From a checkpoint of a small masked spectrogram model: log mel input.
Rows from block 2 of a small masked spectrogram model, named by matrix and row number. Rows with one number belong to one channel. Each number is 500 + 50 x the weight over its row's rms, rounded and kept within 0 to 999. All counts start at 0. Numbers have three digits each. After the name is the row's rms in percent of the matrix's.
After each channel's rows are labels from the 100 clips, of 14848, where the channel reaches its highest value: "top examples" is what is common among them; "band" is the frequency band that holds the peak. Only what is clearly more common there than usual is listed. The data: single notes of 20 synthesised instruments. In brackets: how many of the 100.
# sq0: squeeze pointwise conv (model.blocks.2.sq.0.weight, 36x96x1x1), inputs 0-95
# e10: expand pointwise conv (model.blocks.2.e1.0.weight, 72x36x1x1, transposed), outputs 0-71
# e30: expand 3x3 conv (model.blocks.2.e3.0.weight, 72x36x3x3, transposed, each kernel summed), outputs 0-71

sq0.0 094:547426562475495478438518617476473496546492410431508550526528423543506501476552537506494504517489492612547501576453567511571546487518492509522501443468584383503529554524544526542505442533474649439499494524508515591509519493498545532417494402400494534454491432429507488486468627434476513527
e10.0 092:437518564540453487543470495484493536521480431535526473467456478497531453508538486472487473496521442538499529466483450470504509515404513544450452456515537476558245513480500511497448519497502523481531414498356469582440
e30.0 115:459441464440487510463446526373426494438485431350454473444507474448470510501438422441552509459492496468430479427460495459521484461397521494503438479472433513477464453485508414528453480472509440433419500565543410512483
top examples: square lead (34); organ-like (33)
band: 4000 to 8000 Hz (70)

sq0.17 091:571610524621518440536457504478513459371523452535459542492526505472501487449562534500518537426499529507462493460471539507458602505455541501469478478436530497445450440511417432466520549463553576493408566445501499458526478541512436542442495468504382508491531444436466487599502587522615419536
e10.17 112:510583478535505561529491383503496524573452599467414527392554474458442464446488467489542474479493513596450483418491399534510540526556556498480427455533513482572420484541456443482466495536470489488553401559480408467513
e30.17 092:418419493475490466500452535511429362518512578436501562549463493503496494583459485456479475570459445429480567521473407503544565502502555523427562426461504504478494521512471562457473528506495455506629503630534515428518
top examples: white noise (47)
band: 4000 to 8000 Hz (66)

sq0.4 094:447500649501535568519532490450445550510511455519519475511541503512401529528492547446558467403538436517457447542482587532569454523472525443530478563432474477545398516410449499421503422522398528469456447552442486374516593545520457502542485489474503454491432532539497479455430481539502514407
e10.4 110:558572506547558528521542510546435504454546501517519427463456464453532553575503543570462467557437529421483530523437532593585470508454455435528484501474504565562420535387393555486465583472465461493450495544404464533544
e30.4 079:470512581518541514548524463553510464537443444578488470560511542488479612574514470592537547591410569528469523516576492536511478476545496430572498530597444533397546575422522528452447487506493515441543487432434564524531
top examples: octave 6 (50); sine tone (28); note: D6 (28)
band: 1000 to 2000 Hz (36)

sq0.12 086:517465551517456452521470423464538471464551457524532511525540597482477555447578513493533498450443533543496540495601521484442487586505632530430466563447480482642420545365476539529465452556521501440416492479545514523498564489483552517457501519515474491568494581490533579413493496568585521448
e10.12 149:545514461560547602517591515593370450525624519455566446551489455416489467535493478493466413505485541539433461437476481449535487434484493427462482456416529480529526572455473501562416464585479526543489524517489515479516
e30.12 071:488523383450473459546502519513555494547570455528548545532604533465579468477494518437463480404555432446543497563457480538519397567421496392503503505523582471495458489499596541490544471461483545603441555469548540511493
top examples: decaying tone (75); clipping (36); text has "clipped" (36)
band: 4000 to 8000 Hz (59)

sq0.22 084:651516539478557554528502504529581624516496531485528514497574600531546401582504493556554487526493523523468537515524581517446464591505611437500547542498526455516530471533459415497515498517559520492574575458548551564510531445520431473489430483426495488517524444605542435501521529505395468481
e10.22 121:524514490459492597540543458516409566495565543547447387470512505501552548565553444478568361473544452508470527382438498503508441488423472439469529481489460470564489567498608501555494457527516491523614481517465507491506
e30.22 093:531529499544516580507477473588445515535464523526469428516485560505487520472505569541479488497440544513437481505507490504464567400609547528492520551665475438523536472590471518483497553502523429384540476513397522593556
top examples: square lead (25); clipping (25); text has "clipped" (25)
band: 0 to 250 Hz (34)

sq0.10 116:570504477457457464489490465560576505445544493431646487535428531449520506534560405578461497591557553563525533409502487535520471568516553529473541557473427486483581464510473523477455440500516457496488452370533457501527443529532491532545411512520404472534503496483404530441556382486452456512
e10.10 085:502463502455383437427492562451517462484503550457523502486558484511523427430438477389483471525430460440469521453478523481590552418417491551507500472486474425524581514524610427496487513525442494482415434593557559491526
e30.10 095:435511509533545498463540510535558540421507550448402478463481429551509439531490424403511462559446429487454531488442528521522507541533475575609442495422469529524435485460400507518542556460457446465364519453493418485522
top examples: octave 5 (58)
band: 1000 to 2000 Hz (37)

sq0.19 097:486521509498549477516552509559497523498499546529498498506525500450460496468508542514459511440535557433552461442496480524538537536522539531516550415548567617528489631466604416559375412518522467463406559547576533500563573449478571473428524526584469445470520497432445429420559520487510579446
e10.19 079:584385437495489449510476481499500494540485535457514507542597523456509404533533405395556446452513591476527462415537467499515500513465411471568537464439552494495540560487538441463448507564498541504532468430577379515501
e30.19 107:518385528467464460457541506507523486492460462597610524502462520507528487490475531484587389373486590484544522514534478453528477586430486445563505488480466514491520461416478448578521430475429516394456451461539545443480
top examples: white noise (52); clipping (37); text has "clipped" (37)
band: 4000 to 8000 Hz (76)

sq0.21 098:530465549519474539478480512613447523478429536426536451618487445423482471463449514470506414554549540439465476493469455456645454470536497535489516447592514482511443508546400570495484481472481417513562523432426426522518445542539537487463472520440438507501507490423524574584598514464585515528
e10.21 112:477430565443429505458453452427543516567476542469507580488421486564629512501532507520475477508573443454505460505495581509568533525514423547577472525551503521463431457475504427535535417439528456454548484622492490591547
e30.21 094:399492493494460443460455452518456455493502426507447476450454395493486520570487484477473535574414490506450478401506479501465545525514418622520561542389484549455447555424478522578488534453541541533514536476545427414442
top examples: decaying tone (80)
band: 4000 to 8000 Hz (66)

sq0.15 104:472482566563485539503447588495491554487552468461608449517505479521411463501441501520464530454533517542521591445446505486510483412532490537515377478458565493484447515487539507508558476513441533465436470468442624405461476501482534569455403507535507572450508551467524492497526575598525580645
e10.15 081:448525515535576461513524451491469451518523480440517443565489590483560461579506464514486496496418490502532462373533427503523565603536601529471434595553586476541455504504491551467471526539548564506502501589370502504533
e30.15 109:426454556562455511523419447523463499485514441557547464496451546543551437387529531513452485404381509489523508520545402444483502497576560505556525549528524498476445498563446585401599545460522470496475492426495542491560
top examples: octave 2 (50); clipping (27); text has "clipped" (27); text has "piano" (27)
band: 0 to 250 Hz (65)

sq0.28 091:449438501500528469507516414485488501495528533471545437402545464544405512520576507445475499385391513522481496530460520428459476535484449466540498430493569559496572454466438431543559485490520539401403564475482441540383578438526455515474480454553438451473468593522466469505555506544520613481
e10.28 116:522517490561561526677474468526443517506495492506472452506550576462490578499492428448584461415397489484446444445507418448522554536509479507458500513506504568501496588443459472432515547593502553530451454448441480467433
e30.28 097:457519576544485503389436519462506438483499431511485511517499488482503451412497416527507476440417448502479401592444498496522464447485593475557444433436458499448425495562528494424529439442571438530416502580533543518434
top examples: octave 3 (60); sine tone (34); octave 2 (31)
band: 0 to 250 Hz (91)

sq0.11 098:470460476503400501517503436467495491513498552488569463618452462499422560402444555602473488507493484509456526512468407551576521443501394487479539534478519458521532530536499483523521534575543496526562411499509509451579544523422508594567429403434539444529546558447562511578498475579538419542
e10.11 093:415516542515456435453487576423507448579423484459507580442463524533491521576446564514424518606580560494495462502481576514558523502558442505472563493560543531470465407478485532506450605417484450455450461533527435505550
e30.11 106:444520501537473403465504613578554446511534474559507460465427555467586450478491502492456514491500505514385541556492520476452466512536469557473587477500499489452386527594472567506518540425578408580534495456476594502486
top examples: mains hum (39); rumble (33)
band: 0 to 250 Hz (97)

sq0.7 111:547528469445497474505450571432604491547500475625460519502470518493615528557437449538446545442490445447522546553483520498489517449526499491514432413481521648562498574516494510566556576558483454490553526486474490506422488463535481401469549456491608480430448580452453492493552541512458464417
e10.7 083:476585455534500456472546500487516531418490540489524582552497607514472452492483532429508551467556505523551451410546475455453492482524464492569579562542501517459519390403568499569428533511475525466547471405507542487355
e30.7 106:460474583547479459359495560527574474478519387501521520483511554484581530520567412523538568486522585571452407426485446534504459466470554443430528476491439513454502574539506458462455458424574435492506493538559505516513
top examples: white noise (37); clipping (29); text has "clipped" (29)
band: 4000 to 8000 Hz (82)

sq0.14 092:471555472459439548517567565441476495549471525566475561473555471594544607490579457425556508541510373508496528561517531550478456469509492455398517495561503520412502425577534492466542539495564509430443573527549584447483476445451492553554558550522547455552572514483461496398425570518461518510
e10.14 092:552588494528548478489456575559452466453509390584547542444499445500417442452436469601518501465533514563524520424514472467468434495500573446531562454539534568549451515578510613523478525500535577518539482494563420449475
e30.14 109:394445490394537468524582519424492373448539570429541528465500447475454395439483459461504454488565455480556542478501515473590481508491504552420438440426444491512485498404430506510461467505496524508455467440496460452445
top examples: octave 1 (44); bass guitar-like (44); octave 2 (41)
band: 0 to 250 Hz (90)

sq0.2 087:522514501603499550499466554529467460479469493545449487453517497517437502522534486508579418439528424473451543547548527488522477489594497440533482585494577482550490511491574470480444536521592444435484428468543486395574507599580512522564445487467513663447543535376519498522457443555486517439
e10.2 094:569509469472527558441569528561484553567514522507417426499450519419490514515354502457406495559592532469538446525538533511463476589522554421464567487482598477568475521451506427550441504507421463423471479514499461522498
e30.2 105:434465534550469459452457528398520417461451494445430433492476402497511504545497399494487464525508470482453512442501503467536501482475451549531544427374496535522461515388475390487443520459511466423442509391527449440462
top examples: octave 6 (81); G# (25)
band: 1000 to 2000 Hz (48)

sq0.8 099:514516521432511495418448460514476455563515498483531548595545521458555499480464516525522537475498432464500456488511519498547547527427547570567426506476366605587389461443550426543486530556497540480509470469507453537480471403513527525402489543477531401476527509617462533545539619463544441446
e10.8 103:492484524531474518480490525504483520544545562494525502537456365471529464477534567520498479510535541510454434500444539507534600462494438475450581381408453484508480483496534592562370455533471478538448579538453592505392
e30.8 094:484433410512529409527469477487465480506561403508522545485485398518596476500483463498570504479493362513555426517504507446586471523410490443567544469473513489495486482354455427497439474504535465498487491579495541462433
top examples: organ-like (38); G# (28)
band: 4000 to 8000 Hz (55)

sq0.33 116:406479482492477441464469432442480428488487466491582515554466473482458478528508443551472502548491537489511463434510496571489430491514414542468588553521553490542528624495475501485467419521442568602467511612585476477475655537464482460528464553439587502400510511553528465536477511571546427514
e10.33 066:442468504509544472514518523551523478429505582521410462480462513572543485495504434516501504519481471490477486386461524412521629558497524519608489581416454490481564515404533521462546555521601454492499506387537526591517
e30.33 105:557518512527444464527458486504506509528458469445561479509427461544417508517523485598477496493464506497389474495393545529399442506413437417520413466586498527417469510537424435546582532518520484438397474458472436478504
top examples: clipping (35); text has "clipped" (35); white noise (25)
band: 4000 to 8000 Hz (69)

sq0.24 097:444456471536504453467576430472445533465490540552477463467484499455480469482578504461474514351535511532484438472481519492528320586480491555394406458482509494437476415491519502463527506548462545464495502526448437496386513500470510423418524432447504526519586549457523502548505457386522541503
e10.24 104:512492492509513508557492511546454554488507514469555449515473517471506581561488544496555411462470426527541525592560465413554422438360513520579547492569563585570526542485411481482577498529482530544484437525393444480470
e30.24 083:568433532478521580448546566453592523466476498494561527520562545554409509504454532492528520557495539588518483461489505492526496626427515474466551472485428475454627428445455508538477462548517558480570418544613485501525
top examples: clipping (59); text has "clipped" (59); octave 3 (50); octave 2 (37)
band: 0 to 250 Hz (61)

sq0.29 090:492483512589534444493448484538519445546543453527505538497544581450503448520587448491463550555372534554521483491534486519364476518534464458548538417622514434460472439540432546556541529450493527507462590453451518538370494445576561538442489545557476527490486443521456527516547586509482479572
e10.29 102:462464443469531545545468472505535523449495575452455562541588534545462550485558442394496501478471478630503529531507446421476534584452487511574449506535470496491520550544487550507467427575535539508496409388502581465395
e30.29 091:458476519513502454472431491501406463411547489461435509453520363547456459475460459494477560542430422483492474466450513486570521449490516562406499439348498519505445492472515455483481561471487467477430502590528391489444
top examples: octave 3 (58); clipping (30); text has "clipped" (30); square lead (25)
band: 0 to 250 Hz (81)

sq0.1 101:495615496497533482564480381470508452530640479473437482446509540551496502555475533495536549466343493548494458480511487549327515447417500518520482524461518463506538491441594529566543442470484475435499474503483564520463510517518500540524506557415612415464508551498480494499455498535423517482
e10.1 122:460538297536524521495490444500516499443549465512503514495551511468311449460556447481511515484510558435534549518576484556487515512570515470510548448514447470479457517474421574476494546536459555531457528476533516426477
e30.1 110:431533483524535504437492494540486431482476427487541413534460472508558553622497422522489625550412511511422451437492469483516486481506472535425513517438465579485442612473493488462497489409479420493460488480574461483393
top examples: octave 3 (59); B (36); note: B3 (35)
band: 0 to 250 Hz (100)

sq0.32 106:500535531629522531621505547577383572569508493524496504553481487533435502515557446394451418434505507398472439514475494518595512505503475442606508515542498449532519446548452552500496476478489435523460501510504551426484475550451461576446610461483473450483577541573459470502514577515442530521
e10.32 088:575425518371589448505495405494539539488545473581524545507521497529433525449482458566489515543572486555526486521434482603515460513448486507451382489475464591513381483415512563477581530507507532502479525535465460476542
e30.32 100:541480557476344480413509507392478484482492436537430515369607513479451582479452493454544512495559495456514432420480429477488542555500462423492492500369546533463466525469514507460478495497493472549507503448511500444457
top examples: mains hum (41); octave 2 (35); clipping (26); text has "clipped" (26)
band: 0 to 250 Hz (46)

sq0.35 087:491483526549534480535598539542507531505491451436547533514446502481567522433501562480504486528524502498453462504477537509543534507495529570446507678404426555607528500418444541515529564559499462538528481569431478491528602477627596554546526476531528474504502521494506520514495525495437337507
e10.35 107:520487542523462505480560576514450456469542531493466525410494418430532474567538508476499400526396574519340412545478520504520483515482506432560462536454458561498513528413466498546413440528513480493511434539421504566559
e30.35 090:475462426640527513467496545569455518541444506470428539528588492516585538579564460504528490590543517464463487500560424548525460469428474485517501393486455522457523570354534483429476508445492502438441487446473523496511
top examples: clipping (52); text has "clipped" (52); mains hum (41)
band: 0 to 250 Hz (77)

sq0.25 105:456519486505537457499593462560538523454460411474522483611503507582543455469484516501508512560576488532534548480510484414453383490433549415303547511436468401559433502526483495448537443516459523525516552538493551411532472458520433494425479497493458544460483477511546482557475534408540499499
e10.25 096:531491500504492509511536571588487464457559466419478456570479552437436466529491511516493429404520448533580493537505504552571468546514545459689535497620509508539558521424504492484484457510531541552509620549483492500517
e30.25 099:534469516460502506578533493542490465431489562535587525470484524567474505505500560459492510606497511488509533550472497455523501455597575559485385515535547445544607574515478608528540501599508602495522475569470580495595
top examples: clipping (51); text has "clipped" (51); mains hum (27)
band: 0 to 250 Hz (44)